Weights of a small image classifier.
Model: depths [3, 6, 3], widths [16, 32, 64].
Data: trained on streak pictures of flow and ridge fields, 48750 training examples, 49.6 epochs.
Rows from block 4 of a small image classifier, named by matrix and row number. Rows with one number belong to one channel. Each number is 500 + 40 x the weight over its row's rms, rounded and kept within 0 to 999. All counts start at 0. Numbers have three digits each. After the name is the row's rms in percent of the matrix's.
After each channel's rows are labels from the 100 images, of 14848, where the channel reaches its highest value: "strongest on" is what is common among them. Only what is clearly more common there than usual is listed. The data: streak pictures of flow and ridge fields. In brackets: how many of the 100.
# convs0: expand 3x3 conv (model.blocks.4.convs.0.weight, 192x32x3x3, each kernel summed), inputs 0-31
# convs1: project pointwise conv (model.blocks.4.convs.1.weight, 32x192x1x1, transposed), outputs 0-31

convs0.80 131:532482497505514508543561467480508467505494520474521466405574506534531515512496557476547579456415
convs1.80 080:507504528434473501557415489514507452491441537447547380493548478518509502524524474519528502526472
strongest on: high contrast (98)

convs0.151 099:507530464607489478531542453462567454520488499471517484513536495545519518540527586498547560483456
convs1.151 097:476448457501493533605523458490493493466503524502554411558540471544484539509492564471472550527482
strongest on: high contrast (70)

convs0.4 055:435479492548490486562567493487533428499543483523531542468540496524532454499509494468528590477418
convs1.4 092:546506446501484472475485476490504431556496546466490401574554467529501588540532473485528488500507
strongest on: turbulent (31)

convs0.190 099:457539533572506519585498488499537473543429445508484550505535451576514515500493564494476545538474
convs1.190 085:548545461529455421486463496460534443491447472396539519488538449515515501530482559468515518464507
strongest on: high contrast (98)

convs0.67 114:494509498503567565496577520536512493538472457523497504467528484467573561481530501458386524518528
convs1.67 083:554519488515497492527497591548492455562464513496464454473526469456506528462568525483414481540438
strongest on: high contrast (82)

convs0.60 085:438489500559469491465511567516501475515521546572394569524434485470459465476514478499493497474465
convs1.60 103:500427471520570520490500425538428477494552546514485522491474592488485510553457450498466518511546
strongest on: turbulent (74)

convs0.134 052:532479546487511525507496507489469477435598509506545453514481487511486502435462515462597509429437
convs1.134 142:514490498515453511467520525528480487464497529508472451505518561443560466451473538547546513393584
strongest on: turbulent (26)

convs0.173 105:406535552500503505543439519526501494532452488524456604467483471507494431470449475497477459520530
convs1.173 102:469499577442473478510504465526524443406420516484451460511491459500466580495515495458493460488471
strongest on: high contrast (96)

convs0.100 108:511497504616534489554508501500527432539494489489500518517573494576519532505456572474532555497466
convs1.100 106:535495458522501478557500513532485439539433487495483400519580448533506564480497540488507546555484
strongest on: high contrast (91)

convs0.74 121:512477461533505438432521525524480503558513502525432472473458513448422544514503511539431427547489
convs1.74 088:512451489485621556445479428505445525466520530503519497498473572502479496534472462489475497494568
strongest on: high contrast (99)

convs0.76 136:586446526476464491481532500475466584478507478523509455524470559492447562495467568543536491471447
convs1.76 102:510472470553572490481438482414550549491518459419570514527454477539499501503516522517494508521565
strongest on: high contrast (100)

convs0.128 057:524538463583484452438495489514542450600539497519434518508465450509488558530490460536502479490463
convs1.128 116:444528394547473465545573515502559515540503541527502490568496495495443495505524499519468472516575
strongest on: high contrast (64); turbulent (46)

convs0.70 144:458513548487533570562469492518516467529460453524520550434534458529583449477487448447479542505507
convs1.70 070:539439490426455450466459510520452429543490478444511431518544548473443526553482487486524474516520
strongest on: high contrast (91)

convs0.107 141:444545533528532514564452495536533463577447460498501554469522422530544461501464453492472487544532
convs1.107 077:516450466516459406506502540501486389454511508440504480507513454521490525447538479432454492489467
strongest on: high contrast (98)

convs0.24 073:463543548555455527554500504497552464542443509546419575435475480512476450483504506514523529468454
convs1.24 100:485604517490446561537547517463558491465494529497488462528511434494534459449462494453508578502496
strongest on: high contrast (96); turbulent (42)

convs0.159 091:453547507563536497534501527549536427603480521520438527474517452485530511493489427485460509537526
convs1.159 109:456414440480486456484535535519448412470537515471521519501531477507501478459530471421478443471458
strongest on: high contrast (81)

convs0.45 065:452514582514500535534457530513487506543508528555467579523484465535490443431404505470516484484468
convs1.45 124:479563455508507515525532429507497471420438486509475544451534454484526415530470476492466485458566
strongest on: high contrast (83)

convs0.163 033:542599498482433498432451505475545441564509494460427525469474480512518458518517472521472494446493
convs1.163 113:498472422553471495553594462470557495501503565489518445524521517502411527464497472502494524465542
strongest on: turbulent (78)

convs0.93 132:447488550488535495537399494533471496517483454509536576472517458552514429472423468496529463520498
convs1.93 103:511499532467475502445482491487506484377468505488516445564481445516485519419454484473435499493551
strongest on: high contrast (80)

convs0.32 086:422560454579458440505516473501554465539497516472468536561481452517472509563497498537490474542550
convs1.32 104:541523522492526498481474485483538503497449527478503454436502495404584501557487557571566485490545
strongest on: turbulent (33)

convs0.121 095:436559506581484478511522503509571462592472507531441562502487425541484500529471487520467522501496
convs1.121 082:528531469583541421497500510518540451500453502451475524470508460453556520545495507459542433559542
strongest on: turbulent (32)

convs0.141 124:425549544538485530519491483516541484577449476563470579448488409533514472499487470510473507495474
convs1.141 085:506547499504483469491502536476557461463415515457516488471521368510519465442519502482433507507472
strongest on: high contrast (100)

convs0.175 106:504488507572578541561488511522490429533515490509504505472559468534565489462501543428490572494450
convs1.175 091:509469494444545549525490511526495468518456527493509452518542447472487476447606531468444532564438
strongest on: high contrast (68); spiral (32)

convs0.75 138:417539522522497498547434502529517489572437449514486570470499431526508447500464462508486470547540
convs1.75 081:494527536488451510477495542495522480392408536458489493514532418503481506457525459471456456517450
strongest on: high contrast (84)

convs0.47 114:551475494541506515566529489500493478482475487483470483506557526518519552492503635505537552528416
convs1.47 094:484465471490533462606455503538463509441488478486545495489519550594455538499495563532462499545504
strongest on: high contrast (82)

convs0.117 127:451554492596490498562495463488552469563443467475518533499543440577524483517497554501506521536496
convs1.117 084:553510509501517542542473443503519463426376531471507448480549431535536491480487518512510541511508
strongest on: high contrast (87)

convs0.176 063:445510534560467597538553507503541511505443505567472555506461474474512478460568548485494541500470
convs1.176 120:507561486550476521499521442466525539484461482515515531469489492467552502494472644504459554465472
strongest on: high contrast (86)

convs0.184 078:506529570487486497471479505517499519530478484588464544475479450538494501488384435534501446442481
convs1.184 122:436416479460493527525531492487478536466475513486580526488504495514445402484488461490503429561474
strongest on: turbulent (31)

convs0.34 086:539480463572501469477549547519488455606497499510416490406493510439480498495523511516495516525477
convs1.34 083:555475535508494518513482529533478432502494614494466465507518559491464573494489393499490492515513
strongest on: high contrast (80)

convs0.39 087:455546510589471489480522505509560470588501505552454557514481425572475496513518466511483531477464
convs1.39 099:503545475569503445490483504471569460479453491428486539496518406452565508503500524457542478552520
strongest on: turbulent (75)

convs0.19 044:482573525547445509447518531499540454515499544524405577568455473494486536490494453481499480468533
convs1.19 112:389460474579496461503556525481570534462519518545528507532454469493503465477512540511481437468525
strongest on: turbulent (32); waves (31)

convs0.170 115:536512479560520523523591509506511498542442491527436472440518492466484563503524603514462521537473
convs1.170 081:480418496498531483526444472515445508456507457473532530463473617514496493524416535524478478479538
strongest on: high contrast (100)

convs0.156 047:539483433604477461527496561491475466521519456453467536524500589488498483513522539515566551515502
convs1.156 105:513570528520413518505520532498505497475473576516484487620510523546436533488498443514526499523527
strongest on: turbulent (28)

convs0.50 095:484483527532562466511413543567471478513509423534476567526512474541472479464411502504489462518480
convs1.50 123:538482556478499505494488517504492477445466534478494447604531489533433592512480471468497428548507
strongest on: high contrast (64)

convs0.59 101:488467527582508453551488571537484481523511493549407567513462497499455486458433523505535501498453
convs1.59 106:476467506471546537499527499588465512515503582605474480537472518484414493496487470495440471515484
strongest on: high contrast (82)

convs0.181 088:507461481560474505431539541497473491522544530575430527532450529460448506482564532503510528460428
convs1.181 095:513414487513543518486492428519470488447538537474503533472461621503463503576479478501496491468527
strongest on: high contrast (88)

convs0.83 079:507457487570467512484531547505499484560484485561411507447448520430467492491579501530517535489449
convs1.83 111:473392529482539509419529511544479530479555537548503496479410583494500490462491483506479502487496
strongest on: high contrast (100)

convs0.86 116:413565516578484499564497493495555475540441486496476576518514426555508467497465507493509521517528
convs1.86 072:527499490517465495420509502480521460471503540442547438542526416501556524520548529424544525542463
strongest on: high contrast (94)

convs0.133 042:562530473468547509482469511514490502548555520439491527514499534430513529525494499475455464545629
convs1.133 121:443525463510498490498532560510546530481455544503459487576480484448444471416499453498453469546564
strongest on: turbulent (69)

convs0.58 118:511477569467495500493487496510478563519471431581528500463479487536484503484370483516536441475485
convs1.58 096:542571590496519517536415543469528552460491532459520479526498484484554480509493456543533449534549
strongest on: high contrast (84)

convs0.85 129:449493527511550480530407508565479493522489450527478574494507456549479458466419487498466441540506
convs1.85 087:509465542486506456524481479499484491370432518464471468507509479512410559470448511491452471487509
strongest on: high contrast (97)

convs0.122 037:503544499461500503539492498493521461396560575454505497545500538408532537547513483479523445498532
convs1.122 127:427483419552490387476588533497546490503521557507514462485461499483496502487537509523482486470528
strongest on: turbulent (56)

convs0.55 094:492455488565468496513543569521476505553482503550413497462431524409466515466536508527536531503472
convs1.55 098:482438550532540514449562511565456512522528504597480510459465594455480497493471491506491466494464
strongest on: high contrast (100)

convs0.96 100:533440453592503440458507541505460502507560481518456497506471535474427515487489572532553494502444
convs1.96 088:552495518491520568473491416523496532521479544521521459565490562508436548562513451554481448527480
strongest on: high contrast (71)

convs0.123 104:551493483526464490475592468442527488509482501483507457442534531497502552543540565527542580455451
convs1.123 092:525471525507497440511491451472521481455497543466451496494491544547430610521417502550455507481483
strongest on: high contrast (89)

convs0.48 081:474477532500560565510464513541471471512518509546506516416508474491551434427481446437538532469452
convs1.48 076:461512468420506493484528526543503434471484499506538415518467448474518441487609469483466486526485
strongest on: high contrast (70)

convs0.147 117:484473544532516542548541510490488477465510515536499526467511496536522471451458565436558591447421
convs1.147 089:579527522497536557526494460545492477493460528473515450470569470424556465503576499496558514537471
strongest on: high contrast (82)

convs0.53 133:458526515570526507580503508516530469581446451505469564478512430530528499503479508487431509563529
convs1.53 097:527576503498515528443483565487492486516497526448558466572553468462544484520580491436530486552501
strongest on: high contrast (100)

convs0.137 050:491542481531499516512588511478536434509521581483504486561550463574499538487484564446482558490480
convs1.137 117:535502481518510499502481406518470439520442534473471470437559535440498517551494521523571539436531
strongest on: turbulent (43)

convs0.10 114:462479544512565520542510562550469483506491510547448550471490485489512467390423511444490526479482
convs1.10 080:494493578426532569485533481579460473510502546568497505509517500446477495508577448456495473534487
strongest on: high contrast (71)

convs0.132 043:575526565531483568545537521459515498472542560545447517491496500512528508473514514463583545452445
convs1.132 119:379444519466486499596545484493499512476484469523563480488467514553530509503534535484555518547497
strongest on: turbulent (43)

convs0.2 104:463542553565505540524461493509550460581468475527494565488518408574532486494480458504472523502472
convs1.2 085:518502442498465412428505499511488407472477472439510490479537427506538462456550522454478514480484
strongest on: high contrast (95)

convs0.1 027:496548533521500568506520521478524548557469594535454571456424506500516489438516530469489532465528
convs1.1 115:453455526471467531470544548519522478410439542510508462520483450480534420410505505490546516505497
strongest on: high contrast (67); turbulent (54)

convs0.9 126:442528507584544533558477496523530460551470453508506552514549432571556497480486545472469532526502
convs1.9 076:584520465534491513547510495513488429492393486479484493473542419509508494468546549475447538519466
strongest on: high contrast (98)

convs0.28 039:483544536508539520510427478460499504429502527529482574525481494519515461440439540441546431486555
convs1.28 114:412503539477492535489518502501533501437460539550544452562470439490565463431550546484515522511508
strongest on: high contrast (77); turbulent (54)

convs0.84 100:446549524572475512514478483508563469588472483540473571485484416573501467524490469505498528486476
convs1.84 087:513549433535484454426506554452560489505474497404518449533520424489540499504529521471515507533531
strongest on: high contrast (71); turbulent (33)

convs0.138 127:515474517498580572564490511533481474507487473504513496446553481521561499442496555415479567504455
convs1.138 076:584509517421538526479484478559463441504426473486506479452571491427516481493556487510468476514523
strongest on: high contrast (91); spiral (30)

convs0.52 135:459536489526512466558527530550529479572443511499401531437494490448477504500481493509462464572548
convs1.52 081:464454484465507478511517543473547466477491580446527440452497459443518445460508428449565499515473
strongest on: high contrast (100)

convs0.92 091:436535510603517501543537507514548428579489518523502541487548439554530497503489488477517557495472
convs1.92 080:543482504498494450491461469535502403525429488453438455447519453469551561516486545482561505510510
strongest on: high contrast (66)

convs0.31 142:511490470560469396437500491497504516494528469492505481596463503510437543524474527564526430513499
convs1.31 115:497486488470562527498457402468536531505471524483530466522493503483448478548458477599466478504583
strongest on: high contrast (64)

convs0.162 092:503546469475485517458495452514538484574483519490502470405512465459531509563541428558447456505542
convs1.162 102:440453426496510510519542569487524499518495493508515472516517467521460460409521452476398527547477
strongest on: source (28)

convs0.5 064:481509584482532551555416523536495489531468496537480572522516470571495485454432490485446500538480
convs1.5 100:513537454518469442520524458499516436433428487490470543486534472517463460528459477506466474409567
strongest on: high contrast (86); source (28)

convs0.103 121:454539509569530497560421483529533470549464447489479568508525424555515472506463520497472481558520
convs1.103 069:498480440584497455547530520505499449408482506462524507524520462562484499457568547460439493505483
strongest on: high contrast (95)

convs0.0 117:533464503511496514433614509485491531527496484558467479444483536466466588492525550518468517469445
convs1.0 084:493465528502551539464478456489483580500538514493542521492384573553518531524524492548458454499484
strongest on: high contrast (99)

convs0.21 077:451559528564484470539476520536526473546440498536403565497474447549461487489483550529474501508461
convs1.21 075:491496428540480452547543470471542473445489491447501559544509467567444518511429522439463486482537
strongest on: high contrast (88); turbulent (32)

convs0.14 135:511462488542499483418527531509475498498575538569452512565438514471418532480525518506480486468435
convs1.14 097:484465517454513543499470404491497518422465525479509501465443557504504448582492465570475491479542
strongest on: high contrast (81)

convs0.187 035:502525496466455554497499477450511493466526465477626467450546485537540448491544562467485546477478
convs1.187 112:565564483515420600505531448449525498492492571488492478495528529520489480564519449514519540464510
strongest on: high contrast (84); turbulent (38)

convs0.113 092:582498548487440545532498465476507506525468484523518473432522511508540509505496492513609541457415
convs1.113 093:437458438463502445512473475474513506488490496450579448440467494485529442450517521456543579521518
strongest on: turbulent (27)